config.toml
time_shift_ms = 50
input = "log_mel"
spec_augment = true
kernel_size = 3
widths = [96, 112, 144]
rnn_layers = 5
beta1 = 0.95
eps = 1e-08
precondition_frequency = 25
sam_rho = 0.05
steps = 2800
adamw_weight_decay_other_params = 0.01
Rows from block 4, named by matrix and row number. Each number is 128 + 32 x the weight over its row's rms, rounded and kept within 0 to 255. All counts start at 0. After the name is the row's rms in percent of the matrix's.
# weight_ih_l0: GRU input weights (gates r, z, n stacked) (model.rnn.1.rnn.weight_ih_l0, 576x384), inputs 96-191
weight_ih_l0.288 115 [120  91 123 115 130 107 154 156  96 128 143  92  82 129 101 167 184 137 183 176  62  77 137 134 167 101 167 207 161 105 113 104 153 172 105  70 178 118 113 111  75 178 147 138 141 152 122 125  38 118  96 121 123 135 134 153 117  94 158  66 114 160 116 146 158 116 156 154 119 131 145 119  88 173 113  96 140 162 147 133  75  72 117 100  96 190 143 126 114 125 124 159 111 118  87 131]
weight_ih_l0.289 105 [ 71 157 120  96 169 127 173  91 159  67 147 158  88  98 163  75  62 108  73  70  82 113 110 101  99 171 108  82 163 160 141 103 129  94 138 129 150  78  94 128 135 136 158  87 120 114 164 123  87  95 158 123 126  90 102 150 143 144 127 168 150 150 182 157 200 132 148 154 111 119 133 138 150 129  88 137 158  99 146 145  99 146 117 112 151 159  87  31 130 147 146 113 105 168 147 142]
weight_ih_l0.290 112 [141 224 165 100 168 131 147 105 127 146 207 138 118 102 141 102 124 127 146 132  97 150 114 129  93 190 112 100 152  81 135  63 103 213 122 233 160 151 173 145 123  80 115 134 180 149  86 134 182 153 121 136 148 134 113 113  86 143 124 119 147 110 139 139 218 165 129 131 163 130 100  99 112 146 140 120 105 147 149 152  52 123 164 150 185 136 130  78  94 153 133 121 102 139 159 109]
weight_ih_l0.291 129 [107 146 107 153  92 107 113 167 130 124 132 136 129 119 104 163 136 109 129 118 132 134 126 101 122 115  95 208 163 146 132 152 138 153 133  88 118 155 100 130  98 140 124  82 146 102 124 145  82 156  80  77 140  93 155 140 104 137  83 160 117 160  50 138 184 141 142 110  96  92  96 153 100 137 133 210  90 129 175  76 139  94 124 111 131 159 150 123 107 128 140  63  56 183 106 131]
weight_ih_l0.292 107 [149  48 146 115 116 134 129 148 109 174  79 152 170 124 134 103  81 149  82 101 112 142 140 202 168 124 153 142 136 153 167 129 125 134 153 133  91 109  87  79 118 110  90 144 139  60 114 151 140 199 143 101 169 158 145 132 194 151 138 170 150 177 134 108 122 162 106 125 140  66 140 153  97 144 124 143 151 225 162 117 192 130 148  82  66  94 129  72  70 122 131 118 185 166  77 140]
weight_ih_l0.293 098 [166 103 110  71 149 168  95 131 130  86  90 116 121 157  93 127 120  67 118 166 118 141 182 125 140 108 140 133  86 123 171 130 180 171 156  96 140 127  74 130 125 110 135 112 149  78 163  90 140 135 120  63 121 138 124 148 124 171 119 116 155  74  86 167 182 109 153  60 110 154 109 100 131 138 144  81 175 139 156 154 137 103 108 114 154 187 143 126 142 115 181 133  56 142 187 111]
weight_ih_l0.294 118 [110  82 160 129 125 116 156 145 142 146 165 160 101 106 134 174 159 167  77 131 150 125 127 131  80 152 137  78 164 150 108  77 122 161 147 139 131 179 122 141 159 110 129 103 108 188 149 114 107 140 130 128 104  83  86 179 184 182 108 141 133 217 128  99 126 141 145  91 120 129 116 119 162 163  70  60 125 126 130  95 149  38 133 201 117 137 193 140 107  99 137 148 131  82  32  94]
weight_ih_l0.295 103 [161  88  89 190 121 167 122 126 158 142 114  97 171 153 160 184 149 110  97  87 124 120 161 108 115 120 177 177 139 108  90 118 147 138 119  94  83 167 102 161 114 196 121  95 114 114 103 120 142 130 115 113  64  76 135 135 130 153 114 109 166 134 194 112 131  93 168  73 157 133 125 146 166 132  93 156 161 154 161 159 131 102 126 143 144 128  99  98 109 233 114 145 121  99 125 114]
weight_ih_l0.296 112 [ 93 143  69 104 139  73 192 165 166 139 199  95  88 162 158  96 150 124  53  96 157 124  96 138  66 108 150 204 113 134 108 126 164  86 201 124 182 112 108 136 203 131 108 168 148 120 143  80 165 146 132  84 130 119 140 178 104  78 124 167 127 128  75 150 153 121 129  77  95 106  81 108 156 149 150 124 102 141 102  70  99 125 160 138  87 140 100 161 106 174 135 154 154  90 147 104]
weight_ih_l0.297 113 [104 142 139 174 108 126 142  95 177 145  96 135 145 112  89 164 141 146  81 172  42  98 122 133 127  79 156 182 102  90  99  81 139  98 117 178 145 110 144 165  69  69 179 153 136 146 150 114  90 152 137 151 100 108 127 129 121 114 118 133 127 199  60 122 125 118  95 122 186 128 182  87 146 141  63 105  98 116 158 148  90  83  56 165 129 189  95 138 144 135  78 162 121 100  98 103]
weight_ih_l0.298 094 [113 182  79 153 145  98 184 101 121 133 110  90 129  97  92  88 147  50 177 176 112 130 115  77 150 122 149  97  94  80 169 151 106 152 134  63 112 144  67  96 138 146 111 130 159  89 155 122 122 205 110 140 144 174 125 103 114 129  59 118 138  81 101  77  85 173 157 147 126 121 176  86 124 142 163 140 138 169 164 167  85 137 117 127 133 131 130 133 110 153  73 183 155 155 168 137]
weight_ih_l0.299 124 [ 79  89 118 132  86 104 156 152 106 139  91  97 178  73  88 143 114 109 107  77 153 148 166 128 138 156 150  91 181 116 139 147 113 131 131 103 126 105  78 188 142 149 180 128 176 142 187 121 139 110 189 132 135 120 110 142 119 113 186 139 125  65 160 117 130 179  51 144  95 117 159 131 122  93 155  89 108 119 162 169 141 163 113  76  77 179 146 133 116 118  76 158 140 141 109 186]
weight_ih_l0.300 100 [144 141 108  97 125  68 168 117 146 110 185 174 107 131  78 121 153 190 145  63 120 137 176 112 120  75  74 135 112 150  96 136  83 113 124  99 179 129  52 155 111 109 152 124 111 179 177 132  96 118 111  89 124 122 124 103 127  87 112 138 146  99 171 185 113 148 138 108 115 119 198 171 154 173 166  99 132 146 152 134 107 187  92 177 142 150 120 144 151 108 111 134 178 147 121  89]
weight_ih_l0.301 114 [171 176 116 109 167 151 120  86 113 143 118 120 180 118 135 164 132 146 115  83 148 145 151 117 166  89 124 178 170 139 140 145 144 143 118 186 188 208 151 110 131 238  82 140 124  97 123 127 176 127 119 123  86 135 126 118 152 174 129 127  92 120 109 161 138 169  85 123 178 135 115 131  97 138 134 144 128 100 155 119 162 149 133 116 107 190 161 137  71  92 111 113  83 195 119  89]
weight_ih_l0.302 105 [249  96 158 138 138 148 144 133 121 100 142 136 158 183  62 144 123  69 188 172 110  43 123 118 186 133 125 164 167 148  61 134 121 104  94 111 137 131 141 143 144 170 109 144 136 118 104 150 125 153 120 157 154 105 107 109 188 125 184  64 110 138 154 126  92 134 141  80 152 136 160 120  97 103 163 112 135 163 136 125 146  91 140  95 128  93  98 143 129 142 106 110 112 235 112 144]